config = dict(
    n_mels=40,
    targets=['voice'],
    num_classes=4,
    arch='wavenet',
    optimizer='adamw',
    steps=13700,
)
Rows from block 4, named by matrix and row number. Rows with one number belong to one channel. Each number is 200 + 20 x the weight over its row's rms, rounded and kept within 0 to 999. All counts start at 0. After the name is the row's rms in percent of the matrix's.
# filt: filter width-5 conv, dilation 16 (model.blocks.4.filt.weight, 320x320x5), inputs 140-159, a 5 kernel for each
# gate: gate width-5 conv, dilation 16 (model.blocks.4.gate.weight, 320x320x5), inputs 140-159, a 5 kernel for each
filt.165,097,207,198,195,206,227,211,207,201,194,223,221,176,164,220,193,185,237,240,194,202,173,201,206,153,179,186,220,211,199,200,211,186,171,223,212,185,191,190,157,200,191,187,171,202,170,197,184,189,136,194,176,181,184,208,184,207,211,194,192,228,182,216,224,200,195,204,229,227,201,204,208,184,201,140,179,167,220,208,208,185,222,240,226,207,213,167,219,201,193,173,219,191,197,248,206,165,183,188,206,168
filt.166,102,187,187,208,196,224,193,182,228,207,232,176,178,226,179,203,215,228,198,216,192,196,204,202,238,229,180,186,200,203,220,177,161,211,155,191,193,205,204,226,238,222,223,191,212,181,200,215,217,231,239,195,166,219,158,195,189,210,236,237,232,208,225,186,206,181,213,236,179,209,187,199,214,194,225,227,193,192,175,187,194,196,194,183,194,188,201,211,178,208,197,201,197,196,170,173,202,200,163,190,172
filt.167,100,205,175,183,196,172,205,180,157,209,198,211,147,219,193,164,177,229,167,207,241,193,204,169,202,237,187,197,164,189,216,210,157,222,199,153,208,195,174,208,220,201,211,240,208,214,192,179,183,198,212,201,200,212,194,168,210,170,191,219,221,186,231,183,202,231,183,228,175,192,253,207,209,197,193,220,207,228,199,192,218,197,224,179,204,224,190,224,191,204,233,203,190,223,197,165,200,221,212,180,211
filt.168,098,190,197,201,164,187,195,222,222,165,194,163,172,199,183,202,218,230,205,230,200,226,234,220,189,188,218,250,237,165,197,159,163,183,169,188,227,218,211,190,192,218,188,182,226,209,209,204,217,200,184,170,189,193,170,198,204,218,235,197,210,218,216,203,237,202,216,217,211,227,193,241,201,202,219,193,222,223,203,192,215,201,231,200,198,190,215,232,195,196,198,171,177,186,205,204,194,208,191,200,189
filt.169,103,200,201,162,202,197,195,217,177,233,214,209,205,182,198,201,209,208,248,212,221,209,227,180,219,212,195,223,198,221,214,194,187,185,184,167,206,224,153,221,193,211,202,250,193,195,209,238,155,237,187,195,180,179,182,204,207,215,171,234,207,197,195,239,202,209,191,181,238,191,212,209,229,177,217,183,205,174,212,187,197,191,203,226,210,199,218,214,239,215,219,202,170,213,179,188,203,182,248,159,213
filt.170,100,226,190,223,229,210,217,208,214,219,206,255,223,221,223,201,155,193,190,177,185,154,180,192,209,200,170,183,201,222,196,239,202,210,210,200,168,179,195,206,186,205,210,199,188,184,179,206,201,207,199,230,212,202,219,209,198,225,226,205,188,167,207,176,168,189,168,209,193,177,185,189,213,215,215,214,142,178,153,177,180,162,185,183,198,190,139,170,176,200,194,244,228,211,198,210,177,185,169,205,191
filt.171,105,190,224,187,190,194,192,215,203,196,206,226,248,174,222,197,189,165,237,186,198,178,202,209,188,195,199,206,217,198,198,195,225,178,208,183,171,206,179,182,201,218,195,201,213,207,164,207,176,188,206,248,221,215,230,213,154,204,188,189,197,178,146,227,205,200,173,138,219,183,197,187,219,202,207,218,194,166,219,199,200,198,166,212,195,207,215,183,225,197,222,217,201,203,219,204,223,173,228,203,196
filt.172,101,207,190,191,192,201,229,191,188,193,204,239,216,228,207,245,190,202,203,207,173,189,188,150,198,168,176,168,154,172,167,224,195,218,196,223,198,195,154,184,179,191,215,210,213,199,229,208,169,209,206,212,193,213,185,230,214,204,194,198,184,193,214,210,208,198,191,208,206,213,186,218,223,186,222,201,165,163,173,170,147,137,168,165,185,172,180,182,166,180,139,211,212,253,206,239,167,176,189,186,178
filt.173,107,173,175,207,190,181,187,175,189,184,193,187,181,228,215,174,217,207,173,190,216,186,171,181,174,208,189,168,180,173,215,179,166,201,193,178,178,166,188,174,189,229,223,222,234,219,182,181,185,169,187,202,213,212,212,208,151,144,172,162,166,221,216,175,200,212,220,209,158,187,210,196,219,219,195,222,219,199,176,184,206,208,205,196,206,223,219,191,186,182,223,202,220,219,218,194,247,217,203,218,221
filt.174,104,225,247,204,219,180,240,249,198,220,204,175,216,181,187,180,215,174,194,204,215,236,223,196,212,196,205,204,190,192,188,173,219,222,192,185,241,228,195,210,207,159,149,189,177,204,236,226,184,192,188,189,193,208,204,186,229,236,199,205,202,186,168,188,175,212,211,163,186,192,229,204,195,181,177,205,196,184,219,216,238,229,210,234,219,228,213,201,204,208,242,170,187,206,191,201,181,175,194,192,208
filt.175,098,186,181,223,205,178,176,164,201,191,187,170,180,213,204,153,200,202,175,183,226,212,185,196,226,225,196,176,202,187,189,194,191,231,216,188,202,187,189,238,210,211,221,190,191,214,177,182,175,241,219,219,225,225,203,181,176,165,199,194,193,201,219,165,190,227,194,201,150,183,207,206,217,181,233,224,245,227,219,194,201,211,204,198,188,207,227,197,205,169,216,196,212,210,175,175,243,225,215,199,212
filt.176,102,225,218,191,208,200,216,198,174,177,185,198,221,143,217,175,193,187,235,176,206,201,188,207,177,211,188,173,208,165,192,199,237,171,241,191,215,213,200,200,205,179,193,211,218,198,219,217,188,208,211,185,188,185,206,193,209,220,182,197,205,194,193,228,188,207,199,193,237,190,219,205,196,211,208,188,160,169,242,189,208,185,154,223,146,213,170,151,237,163,205,201,205,184,216,188,177,169,231,187,210
filt.177,099,182,183,176,208,198,215,214,186,220,215,157,190,189,196,199,243,219,206,195,204,229,213,169,191,195,224,215,194,201,211,147,175,191,185,205,207,209,149,200,169,183,183,213,179,192,196,191,146,201,167,181,198,212,203,219,195,202,178,210,200,246,219,225,193,200,250,225,220,203,206,191,204,176,188,142,223,192,196,180,206,238,228,221,219,216,226,199,187,179,207,184,197,240,209,221,218,199,214,171,209
filt.178,096,195,195,170,198,202,188,185,184,203,194,191,220,132,220,214,202,179,241,193,187,202,196,219,190,179,208,205,216,224,206,176,227,132,217,221,197,189,231,186,168,210,214,216,210,200,199,170,206,180,162,197,244,168,224,236,195,166,197,195,188,195,184,214,191,192,197,181,244,179,188,219,169,245,175,167,197,231,211,207,211,232,205,213,210,207,202,209,236,203,217,196,205,161,211,225,212,241,213,209,230
filt.179,096,197,219,181,181,184,186,209,200,169,188,188,208,177,201,153,198,190,209,204,235,198,206,213,206,228,199,229,215,201,216,187,223,183,193,145,199,183,192,183,215,210,185,211,214,204,213,184,205,174,227,197,222,198,200,155,181,190,182,171,202,201,187,223,218,222,203,189,223,210,242,234,191,191,177,223,193,231,224,206,227,198,217,226,211,230,187,212,206,209,237,200,206,203,206,179,183,212,210,234,219
filt.180,097,224,191,184,200,219,223,196,209,203,230,225,182,187,219,185,170,220,220,192,218,172,204,212,184,222,193,205,213,182,205,247,182,188,215,174,178,186,211,184,233,178,193,188,210,173,181,178,213,188,245,254,208,192,217,160,212,204,212,211,240,176,212,222,193,194,167,222,223,196,206,163,195,212,182,240,196,216,199,212,152,193,220,218,203,217,166,198,199,207,189,242,208,194,223,172,182,202,199,213,157
filt.181,108,195,247,217,191,189,197,245,225,187,192,178,190,197,195,178,206,191,202,192,204,188,230,185,182,199,193,201,194,190,200,192,193,193,204,190,193,247,194,178,202,200,142,186,220,215,182,255,199,181,207,206,199,208,207,196,202,271,203,175,198,212,179,186,194,210,221,187,196,192,208,216,234,188,206,198,224,177,208,218,205,210,181,197,197,205,201,177,187,204,195,213,174,215,217,203,200,138,183,212,182
filt.182,099,221,191,197,191,210,228,193,187,195,198,274,203,223,189,235,137,192,169,214,152,182,197,172,206,181,191,189,185,211,206,267,194,225,181,219,195,198,181,203,193,191,204,215,203,198,218,213,187,203,194,250,197,233,184,222,223,199,197,212,200,144,214,185,207,173,134,209,187,220,170,199,221,195,213,205,164,210,214,200,180,150,198,195,211,173,152,201,199,218,174,229,203,233,193,219,161,194,197,204,191
filt.183,104,207,185,211,189,205,199,177,204,190,201,235,182,218,191,202,166,208,199,227,203,132,158,180,185,186,186,191,189,195,199,267,205,213,190,204,151,165,198,183,194,215,214,188,203,188,153,169,200,178,186,237,176,189,199,199,180,184,214,187,185,176,217,201,209,202,179,221,187,213,201,171,199,192,184,178,186,193,167,199,204,203,212,195,228,213,155,197,191,213,208,265,227,213,217,209,192,202,168,206,196
filt.184,099,191,180,195,197,197,197,191,190,208,186,216,204,218,220,210,168,184,176,169,174,200,208,163,216,216,216,223,205,218,212,201,195,228,201,198,187,190,175,218,232,209,209,212,212,222,211,220,181,231,225,219,212,220,198,198,166,176,188,204,165,187,198,187,181,179,157,177,165,162,170,221,239,193,246,245,207,205,198,192,191,187,199,203,177,187,201,226,196,187,195,202,187,224,179,178,206,194,183,188,211
filt.185,098,208,183,202,233,190,204,171,203,245,205,206,178,242,214,188,180,202,158,176,204,200,196,171,213,213,204,195,199,226,205,191,175,228,195,177,208,171,170,204,194,190,215,216,166,210,212,188,170,211,200,197,211,256,224,202,207,157,188,221,195,173,225,174,167,204,179,212,172,171,205,233,213,191,227,203,170,200,172,179,210,206,231,213,205,229,184,195,173,185,204,206,216,238,193,184,167,213,209,186,217
filt.186,100,184,198,208,204,173,193,181,194,185,200,185,176,213,187,144,209,213,186,222,261,195,214,212,217,229,187,181,192,175,227,171,155,207,183,141,207,226,225,220,222,207,207,210,218,206,193,215,218,208,200,203,162,213,186,177,167,181,185,188,197,214,200,181,206,250,210,220,178,215,239,207,236,220,209,209,203,195,189,211,230,199,199,200,185,216,206,208,209,212,247,198,175,181,176,155,215,198,195,222,214
filt.187,099,223,210,204,219,193,212,213,177,208,193,203,180,196,208,167,187,217,195,178,231,201,236,202,216,224,189,194,174,178,200,198,169,187,211,172,207,239,205,221,221,185,157,200,182,198,209,234,201,215,206,194,162,184,178,161,228,201,164,206,193,179,200,197,177,215,195,204,201,189,235,176,208,210,204,202,205,205,194,203,221,191,224,218,187,247,195,199,179,194,217,198,159,198,190,178,190,193,215,206,219
filt.188,098,194,198,237,180,220,212,206,231,170,201,210,196,214,166,206,202,220,184,223,197,185,206,217,212,204,211,221,234,232,225,216,190,210,167,211,166,205,214,206,205,205,200,172,230,202,167,216,222,215,194,214,180,197,167,183,191,210,229,197,208,195,201,149,214,170,188,215,165,218,183,172,218,193,231,184,218,203,183,203,205,223,213,214,227,203,220,210,205,221,220,219,190,192,186,187,220,190,167,198,197
filt.189,097,215,179,215,207,223,202,184,220,192,198,196,183,232,164,210,196,214,176,243,201,206,196,190,224,222,208,200,210,222,202,212,188,251,167,211,198,182,192,230,233,192,202,179,192,199,195,188,207,214,227,212,197,229,156,171,197,185,230,210,217,193,218,175,218,194,191,219,183,240,202,176,190,173,217,185,215,218,174,198,190,192,195,212,218,198,228,239,190,221,210,195,206,211,155,175,212,223,169,208,190
filt.190,102,180,194,216,172,177,185,185,215,175,195,157,185,217,177,167,231,206,187,226,246,211,191,218,212,216,199,180,229,214,234,177,186,212,173,186,205,199,209,203,197,214,212,188,217,213,213,201,214,195,186,175,182,214,189,185,188,176,192,153,174,250,214,182,239,238,239,216,181,224,230,233,217,218,198,196,205,180,178,210,220,216,183,201,199,232,218,197,205,223,255,184,199,190,187,180,218,199,191,237,228
filt.191,099,193,205,215,183,224,196,190,200,176,191,208,244,216,211,219,199,170,178,198,189,200,185,198,204,186,200,169,195,212,204,218,239,224,222,214,189,202,213,189,195,201,217,204,218,206,202,222,203,179,174,206,184,225,220,219,189,214,199,159,186,210,199,182,214,188,210,187,181,204,190,190,196,190,185,179,223,147,196,218,191,196,166,215,221,190,199,156,205,214,196,198,215,201,205,219,214,181,203,247,225
filt.192,097,184,184,209,189,238,184,172,200,155,226,191,202,198,215,241,209,198,213,185,161,194,198,225,180,203,196,180,215,176,199,193,209,209,212,233,184,190,210,190,221,217,224,200,240,174,180,200,205,166,222,212,199,203,206,212,209,187,201,174,222,208,213,197,205,152,219,198,195,200,145,200,210,202,194,200,201,218,193,221,178,196,214,199,165,149,210,210,222,213,163,205,197,185,214,203,198,228,216,241,155
filt.193,098,194,178,190,187,165,179,172,173,183,160,227,202,214,203,184,150,187,172,197,210,192,197,176,199,197,199,198,176,210,207,213,194,203,194,194,195,183,186,191,184,212,234,251,212,242,222,201,202,194,181,209,202,206,212,191,188,191,204,180,170,183,200,183,207,228,138,190,182,184,210,244,228,228,209,194,172,203,185,185,221,178,221,201,205,216,165,202,188,195,230,200,194,214,201,203,172,201,186,202,242
filt.194,100,238,193,213,215,201,259,215,221,238,218,203,191,230,164,193,202,214,188,217,220,235,206,189,244,220,217,191,212,236,226,178,186,219,167,191,238,210,191,238,206,161,186,177,157,189,224,213,171,230,189,174,177,210,164,189,227,202,214,223,212,183,211,174,194,208,202,217,174,207,216,187,203,174,205,178,172,167,192,190,213,209,211,198,225,223,188,179,200,205,225,172,191,211,158,181,176,192,187,183,205
filt.195,102,212,197,212,221,200,226,216,227,236,221,221,223,200,206,186,194,194,226,200,216,215,201,219,242,227,204,209,205,230,217,202,214,188,190,191,212,176,200,234,233,190,198,177,163,179,219,201,204,243,231,220,237,200,174,192,202,219,217,234,211,188,204,211,193,204,170,191,201,183,203,200,176,175,231,218,189,188,205,175,216,186,188,210,177,204,200,193,228,210,208,182,205,183,163,174,197,194,214,177,204
filt.196,100,211,184,179,205,209,209,188,170,215,213,192,178,203,185,200,205,216,209,193,193,226,243,196,235,207,200,224,232,221,200,214,189,211,184,192,216,209,161,220,201,191,204,216,163,187,219,212,147,220,214,178,184,225,204,199,219,187,160,214,232,210,218,221,193,204,204,205,203,196,201,209,217,181,225,210,178,213,261,198,197,180,186,208,201,186,199,225,240,208,191,179,166,209,177,196,183,205,268,182,181
filt.197,102,204,212,208,223,160,214,216,186,220,164,180,176,181,189,161,230,221,216,199,240,196,222,209,226,187,195,210,204,217,201,196,194,184,201,171,205,223,198,214,169,187,187,183,158,218,192,207,186,209,158,193,175,178,198,185,188,201,187,194,181,215,214,207,180,255,235,242,243,196,263,175,197,178,202,175,197,200,232,208,236,197,218,227,213,228,199,215,226,212,222,191,166,196,174,207,191,211,233,194,228
filt.198,102,208,227,192,194,197,180,214,174,200,179,196,223,196,171,193,191,163,175,223,211,220,204,184,227,197,213,235,198,229,209,180,222,212,167,199,219,204,181,210,198,206,174,226,202,218,232,195,187,202,187,177,236,210,182,191,190,176,160,189,189,193,167,188,213,209,185,160,184,219,201,228,189,200,214,207,182,197,222,220,221,202,196,197,237,213,203,208,210,238,230,175,199,228,177,192,202,211,226,196,225
gate.165,099,182,198,221,200,184,182,200,238,206,199,210,219,212,203,200,187,191,192,211,210,177,181,243,199,202,218,235,260,208,215,194,211,176,186,193,171,181,256,199,211,219,209,163,201,207,181,157,245,187,205,230,241,213,218,209,167,186,198,185,202,199,189,178,211,210,188,189,177,202,204,190,163,241,192,194,212,216,184,204,196,196,212,207,214,216,193,212,180,196,195,234,226,168,204,194,217,238,179,230,218
gate.166,102,219,223,209,248,193,251,223,200,247,219,214,220,205,235,195,204,193,208,174,213,225,207,190,205,209,215,204,193,190,190,184,199,192,219,194,233,220,194,221,206,163,177,202,172,202,222,221,193,233,208,173,188,203,201,204,235,194,193,243,200,188,196,207,176,219,194,195,207,171,226,202,192,192,207,179,178,176,200,162,184,218,211,212,175,203,194,182,196,170,196,177,197,202,198,194,159,182,200,153,200
gate.167,101,203,211,195,182,188,214,217,182,204,199,175,180,200,166,195,227,215,203,266,227,241,221,195,215,202,205,204,167,180,171,189,192,211,173,188,227,210,184,202,191,182,177,212,197,199,226,211,179,205,210,163,162,188,151,177,230,224,203,213,225,210,192,201,244,220,228,212,199,242,210,214,217,187,204,214,208,200,212,195,206,219,212,195,228,195,223,206,210,220,225,164,169,208,175,193,190,190,229,206,196
gate.168,101,209,226,215,243,208,195,224,205,256,224,216,205,181,224,215,197,204,210,184,196,191,215,216,210,200,186,207,201,210,207,221,217,183,220,201,208,207,201,220,206,192,162,175,149,182,197,196,190,223,210,184,196,183,205,191,211,227,210,251,212,208,182,202,160,188,195,182,207,173,187,185,181,192,189,207,193,184,218,188,172,204,210,238,217,203,185,196,207,189,171,202,196,186,196,206,188,192,214,161,157
gate.169,106,119,205,194,203,193,130,203,204,223,195,181,202,187,206,194,213,200,216,212,211,170,187,212,207,207,152,194,195,197,208,193,219,184,202,197,163,192,215,214,204,263,198,186,181,194,174,188,204,220,194,198,200,182,188,194,162,214,215,214,185,259,192,216,198,215,233,207,222,214,213,194,185,215,196,177,220,187,195,183,205,210,205,208,197,217,195,187,203,187,202,221,205,183,192,191,237,204,197,177,212
gate.170,102,247,211,202,212,229,247,224,192,215,237,234,190,193,192,185,173,200,193,204,198,191,197,189,200,217,196,199,192,186,203,225,183,208,207,195,210,199,197,212,229,159,165,192,183,165,206,193,178,192,215,220,219,212,194,177,212,203,159,206,220,161,192,206,201,190,164,197,197,213,208,192,197,180,167,184,163,183,209,199,175,179,227,204,200,210,157,177,190,188,200,221,195,212,188,179,154,184,216,206,185
gate.171,101,202,220,195,177,189,198,213,164,158,172,189,232,213,193,198,215,177,189,206,215,229,212,204,188,195,213,206,204,174,174,178,212,200,187,196,234,222,203,201,214,200,185,237,236,214,244,231,207,201,212,148,190,194,172,171,213,214,175,203,218,212,182,207,219,226,212,170,195,223,224,245,214,212,211,212,165,158,178,199,181,208,161,174,169,163,203,186,190,200,192,171,198,203,195,192,187,187,213,216,205
gate.172,100,203,174,162,171,180,208,177,184,183,190,209,191,176,171,169,202,207,212,228,228,222,197,206,214,202,215,181,222,210,208,194,196,187,168,186,216,187,205,213,199,191,225,236,218,220,239,207,196,235,200,181,177,173,154,161,208,201,187,228,230,201,227,229,232,214,187,212,211,224,220,214,214,205,224,197,188,183,211,180,200,216,194,219,216,224,196,187,207,214,223,184,213,196,182,194,185,193,215,193,203
gate.173,095,182,176,199,183,157,194,187,208,194,182,188,210,202,191,174,202,197,202,212,217,186,155,184,190,185,193,175,200,198,180,197,208,199,190,178,184,137,186,192,175,208,213,187,208,212,231,156,182,195,176,197,228,215,207,216,205,172,196,174,156,210,221,197,211,229,210,204,198,213,224,208,174,178,194,191,192,206,223,228,250,183,177,200,198,203,182,189,212,202,209,201,244,206,197,215,181,217,211,224,237
gate.174,097,222,209,230,208,208,214,213,250,225,215,201,206,176,179,194,215,218,229,235,228,221,202,240,224,228,207,211,228,224,215,203,218,198,189,196,216,190,233,202,202,177,174,154,182,188,206,172,223,198,201,188,206,171,191,169,232,189,236,206,207,199,208,202,209,204,214,220,232,236,218,184,126,183,161,188,224,249,220,247,223,221,233,233,221,224,212,223,217,233,220,182,204,160,187,181,206,230,178,224,202
gate.175,100,191,208,201,213,233,186,215,199,211,244,210,167,238,196,199,201,239,182,219,208,195,235,184,200,250,170,215,193,205,239,192,155,227,196,183,203,219,192,197,235,217,178,208,194,159,207,217,200,173,224,196,176,214,203,196,201,207,188,201,216,216,219,189,200,184,225,234,187,214,189,181,206,183,160,187,201,210,197,212,192,184,222,194,215,222,199,227,196,213,219,199,173,218,201,158,216,200,194,212,194
gate.176,100,188,170,157,184,147,198,193,182,203,159,197,184,199,216,182,213,229,217,193,226,213,203,176,177,178,200,201,202,185,183,197,175,196,208,182,209,193,171,182,164,208,215,237,216,241,221,207,170,188,172,197,207,216,224,200,222,192,187,192,165,204,230,220,201,235,213,230,215,205,228,213,207,185,191,200,196,198,213,207,212,170,188,204,155,207,217,219,210,196,206,192,207,221,222,218,179,202,229,191,215
gate.177,104,151,190,194,203,213,153,181,181,179,199,194,204,203,193,226,212,212,202,205,190,180,201,185,209,205,175,173,185,187,188,207,204,214,210,214,154,196,188,207,201,251,218,219,211,193,182,214,206,213,215,195,187,184,191,214,172,212,203,198,216,240,225,205,214,185,217,208,199,203,181,182,212,207,228,219,209,203,200,197,169,175,177,194,186,173,216,188,206,197,187,213,192,211,183,195,223,187,204,199,188
gate.178,100,199,212,230,212,185,193,203,253,209,185,194,206,220,207,215,189,188,189,185,185,189,194,235,203,167,210,221,260,223,196,185,207,201,191,192,188,191,225,206,181,209,197,142,194,227,188,173,212,200,183,214,223,219,216,233,180,168,212,189,165,179,176,157,179,190,186,180,167,179,192,222,178,190,203,200,219,219,196,185,215,211,232,206,215,204,204,216,210,197,191,217,214,183,205,234,201,228,176,195,205
gate.179,099,198,233,211,208,231,213,225,213,214,209,175,215,189,177,197,227,181,214,218,196,205,202,203,218,194,210,225,211,204,170,193,234,201,184,207,185,201,186,218,212,175,172,186,182,181,182,197,181,209,208,199,208,215,171,189,192,215,198,226,212,218,172,205,212,198,218,171,205,222,203,168,170,166,189,190,211,200,223,204,179,230,197,228,223,181,217,205,220,214,174,197,197,195,184,200,210,190,208,193,169
gate.180,102,200,221,215,177,216,181,213,211,204,223,183,227,215,176,183,211,167,202,239,227,207,200,206,211,241,179,186,203,204,212,159,192,179,172,179,200,223,203,196,236,205,188,196,205,160,195,234,211,198,242,194,196,204,183,159,188,210,200,221,244,210,176,193,230,210,231,178,208,250,227,211,235,197,201,210,200,157,181,201,187,197,187,211,226,203,197,159,190,214,212,192,201,199,186,160,222,165,206,216,178
gate.181,101,200,211,169,202,211,216,230,187,222,229,166,210,184,191,216,232,195,219,206,200,229,238,181,220,207,217,237,202,220,220,179,229,208,211,214,219,229,178,216,202,179,152,211,181,176,219,236,177,224,194,174,188,216,175,203,212,210,164,215,207,216,187,233,205,183,225,178,224,210,190,192,205,163,204,166,208,182,244,191,213,224,194,202,197,201,225,205,216,203,209,170,172,209,180,187,191,177,222,161,197
gate.182,100,199,214,226,218,207,186,205,197,210,183,188,209,216,176,182,194,190,179,202,213,196,199,166,227,197,190,184,161,197,173,196,212,205,171,191,185,208,180,232,197,180,194,189,163,180,181,212,190,264,191,210,192,196,172,189,202,239,232,234,198,197,189,178,205,224,199,199,195,212,223,191,213,187,247,170,199,176,183,163,201,196,190,184,204,216,186,179,173,175,189,213,205,230,174,203,173,162,176,152,195
gate.183,104,186,231,225,203,210,182,231,211,214,227,198,213,214,207,187,202,185,193,204,207,215,245,238,216,257,196,227,217,203,232,188,208,207,205,185,210,245,234,211,253,218,170,182,190,180,222,238,231,210,245,178,193,206,201,163,192,232,199,214,221,220,179,192,202,197,211,190,189,211,205,228,218,212,191,243,213,198,204,201,196,203,184,193,199,201,222,198,196,214,233,188,156,170,193,140,212,180,190,192,188
gate.184,103,192,190,207,202,158,192,198,191,179,135,197,207,212,219,211,204,200,182,187,194,199,202,182,176,136,191,202,205,170,146,191,191,210,209,211,205,196,184,194,133,184,203,209,218,263,202,199,182,198,159,196,208,219,194,226,210,195,182,189,172,214,208,188,191,221,202,197,184,190,209,197,218,194,224,180,193,208,221,188,212,197,185,188,182,167,200,202,196,164,187,203,210,224,222,262,180,208,212,192,231
gate.185,104,191,189,168,192,231,203,187,174,196,229,211,205,197,187,193,203,206,218,214,202,196,195,167,218,239,219,200,198,232,256,209,203,186,182,205,185,177,167,187,224,207,215,229,201,166,194,189,178,177,205,212,211,224,222,209,204,194,187,194,209,194,208,223,208,178,197,211,220,210,188,188,196,181,160,184,210,196,207,240,210,206,186,196,228,224,214,185,202,234,218,203,209,225,188,172,205,205,223,228,207
gate.186,098,172,177,153,199,205,179,174,168,210,217,213,195,167,220,210,192,189,225,178,182,162,169,188,188,196,160,154,186,198,191,205,205,161,215,196,158,166,173,198,198,219,225,239,194,194,205,201,198,207,207,202,194,177,223,202,189,204,163,194,212,221,207,226,179,179,198,191,232,171,179,250,246,240,219,234,164,185,209,201,184,206,213,221,209,219,172,182,215,186,191,232,226,212,209,211,174,181,212,180,185
gate.187,100,199,202,203,189,236,202,204,215,196,221,191,200,189,203,245,208,199,207,206,157,221,212,225,196,189,223,212,229,210,192,173,191,197,195,240,203,213,221,204,204,207,189,195,209,192,202,226,218,204,224,204,204,186,197,210,199,207,227,191,237,192,197,193,218,149,199,201,197,205,142,218,217,202,191,211,191,196,197,179,141,232,223,218,207,178,208,192,205,196,149,188,195,174,197,213,193,179,182,185,135
gate.188,100,232,202,230,240,227,239,203,220,219,223,202,164,190,218,185,184,216,203,177,201,224,220,203,206,219,214,201,201,195,216,200,178,219,231,202,236,224,200,226,211,170,201,188,191,169,221,225,185,210,186,176,166,200,207,211,257,212,220,226,200,175,219,192,171,183,181,224,192,178,203,214,215,155,166,154,193,205,232,221,224,204,238,219,199,229,195,213,233,225,229,178,178,193,187,187,149,190,201,202,211
gate.189,106,212,217,232,241,209,216,215,241,257,214,218,209,208,210,211,195,188,183,199,205,204,193,202,200,178,221,216,230,210,211,192,201,206,212,216,208,200,216,216,183,188,180,147,156,183,203,183,191,213,166,197,202,210,187,203,204,201,221,236,206,186,180,173,176,199,192,188,186,194,202,194,166,170,185,142,194,197,193,167,201,214,215,219,198,225,199,197,193,191,204,201,214,196,194,214,196,203,186,164,209
gate.190,103,169,157,160,172,174,171,159,157,179,190,209,198,187,217,192,198,198,201,195,199,180,188,181,186,204,180,171,198,191,204,212,204,191,214,193,187,191,169,184,204,244,244,246,229,222,189,202,164,184,213,202,187,205,207,192,186,191,157,189,211,221,215,212,203,210,212,206,202,192,204,206,217,203,192,222,225,199,247,210,200,171,177,213,191,189,209,203,234,198,208,214,220,216,220,197,212,205,251,208,202
gate.191,101,200,216,218,239,218,209,214,206,215,220,186,209,164,185,177,219,176,221,199,222,211,202,215,212,213,197,195,205,188,210,192,219,193,200,189,207,212,216,231,224,177,173,179,167,172,205,208,179,227,211,176,175,174,169,175,235,231,207,232,208,214,190,200,185,204,230,196,223,196,218,200,176,184,212,202,197,196,215,207,202,217,184,221,223,221,192,174,225,198,184,200,202,186,184,181,183,170,216,163,182
gate.192,102,207,216,226,214,217,217,221,228,215,190,167,189,197,180,213,222,204,200,216,181,240,243,213,242,200,224,228,212,222,185,180,190,199,182,221,245,250,239,234,197,189,183,199,184,198,229,242,217,216,197,154,164,180,178,200,228,246,260,233,201,212,194,188,204,186,219,197,200,207,180,228,242,204,222,214,216,187,210,198,206,232,207,211,229,184,223,201,204,214,211,148,162,187,158,199,200,185,198,203,206
gate.193,101,200,201,220,209,191,186,199,205,195,202,225,191,190,188,165,166,205,195,212,232,163,201,204,217,228,162,179,200,177,205,239,193,216,183,162,179,202,208,243,222,210,207,195,191,185,183,201,181,238,216,220,180,190,163,156,184,191,183,200,211,181,210,181,207,219,173,210,184,218,239,184,221,179,245,216,182,173,204,182,216,167,193,201,175,212,148,175,192,180,208,232,196,191,162,171,183,186,200,173,189
gate.194,099,218,225,212,197,208,213,216,196,204,200,220,250,211,203,222,201,187,205,232,191,188,163,182,202,162,203,187,181,186,201,200,223,179,180,219,195,196,197,208,171,173,191,207,196,198,200,192,193,222,181,206,221,190,161,214,206,205,212,205,179,195,176,197,227,203,200,188,218,223,195,171,172,196,197,163,170,173,183,183,189,234,190,211,214,204,182,155,180,191,176,219,230,203,190,239,190,177,195,200,199
gate.195,102,175,184,194,204,206,201,202,204,220,221,181,176,195,219,186,236,236,207,205,227,226,221,220,201,232,229,206,230,207,230,191,187,193,216,160,197,199,227,197,224,207,199,204,192,180,202,213,225,213,219,184,182,179,208,177,229,205,219,214,215,236,226,197,198,209,211,214,190,187,208,198,202,220,192,207,234,212,212,186,186,224,212,190,185,214,258,218,220,208,209,168,171,167,203,159,206,200,179,185,170
gate.196,101,199,192,214,218,212,216,202,234,232,224,187,178,201,214,209,213,220,199,198,187,207,204,213,217,200,228,205,231,216,230,184,175,184,203,212,203,199,210,203,188,189,205,177,183,183,192,200,205,209,189,202,198,201,216,236,201,197,244,209,195,201,214,187,186,188,201,225,197,193,182,174,197,209,193,186,216,196,187,183,192,210,200,203,186,198,227,201,210,198,199,194,197,195,200,213,218,219,183,202,217
gate.197,100,192,195,192,199,236,178,197,191,208,236,199,199,159,162,207,188,192,229,217,185,156,182,198,210,211,149,167,202,222,220,210,212,181,184,197,182,217,202,211,236,211,208,205,187,163,194,220,190,190,203,202,180,196,196,198,198,233,209,211,242,211,203,216,210,175,192,190,220,216,190,205,215,186,186,176,187,184,222,235,206,196,193,239,237,196,172,176,209,219,204,235,206,194,179,186,188,162,208,209,187
gate.198,101,189,191,192,193,158,205,196,204,195,153,168,190,221,200,179,224,201,183,200,221,232,201,184,200,189,211,207,185,186,168,174,198,231,206,191,216,197,177,192,184,184,193,201,212,243,206,188,193,195,192,191,222,219,217,179,202,186,213,208,197,227,208,192,203,241,223,203,193,198,223,204,199,205,198,205,235,222,183,210,223,206,198,178,183,207,235,201,173,202,202,175,204,224,205,206,213,203,175,196,209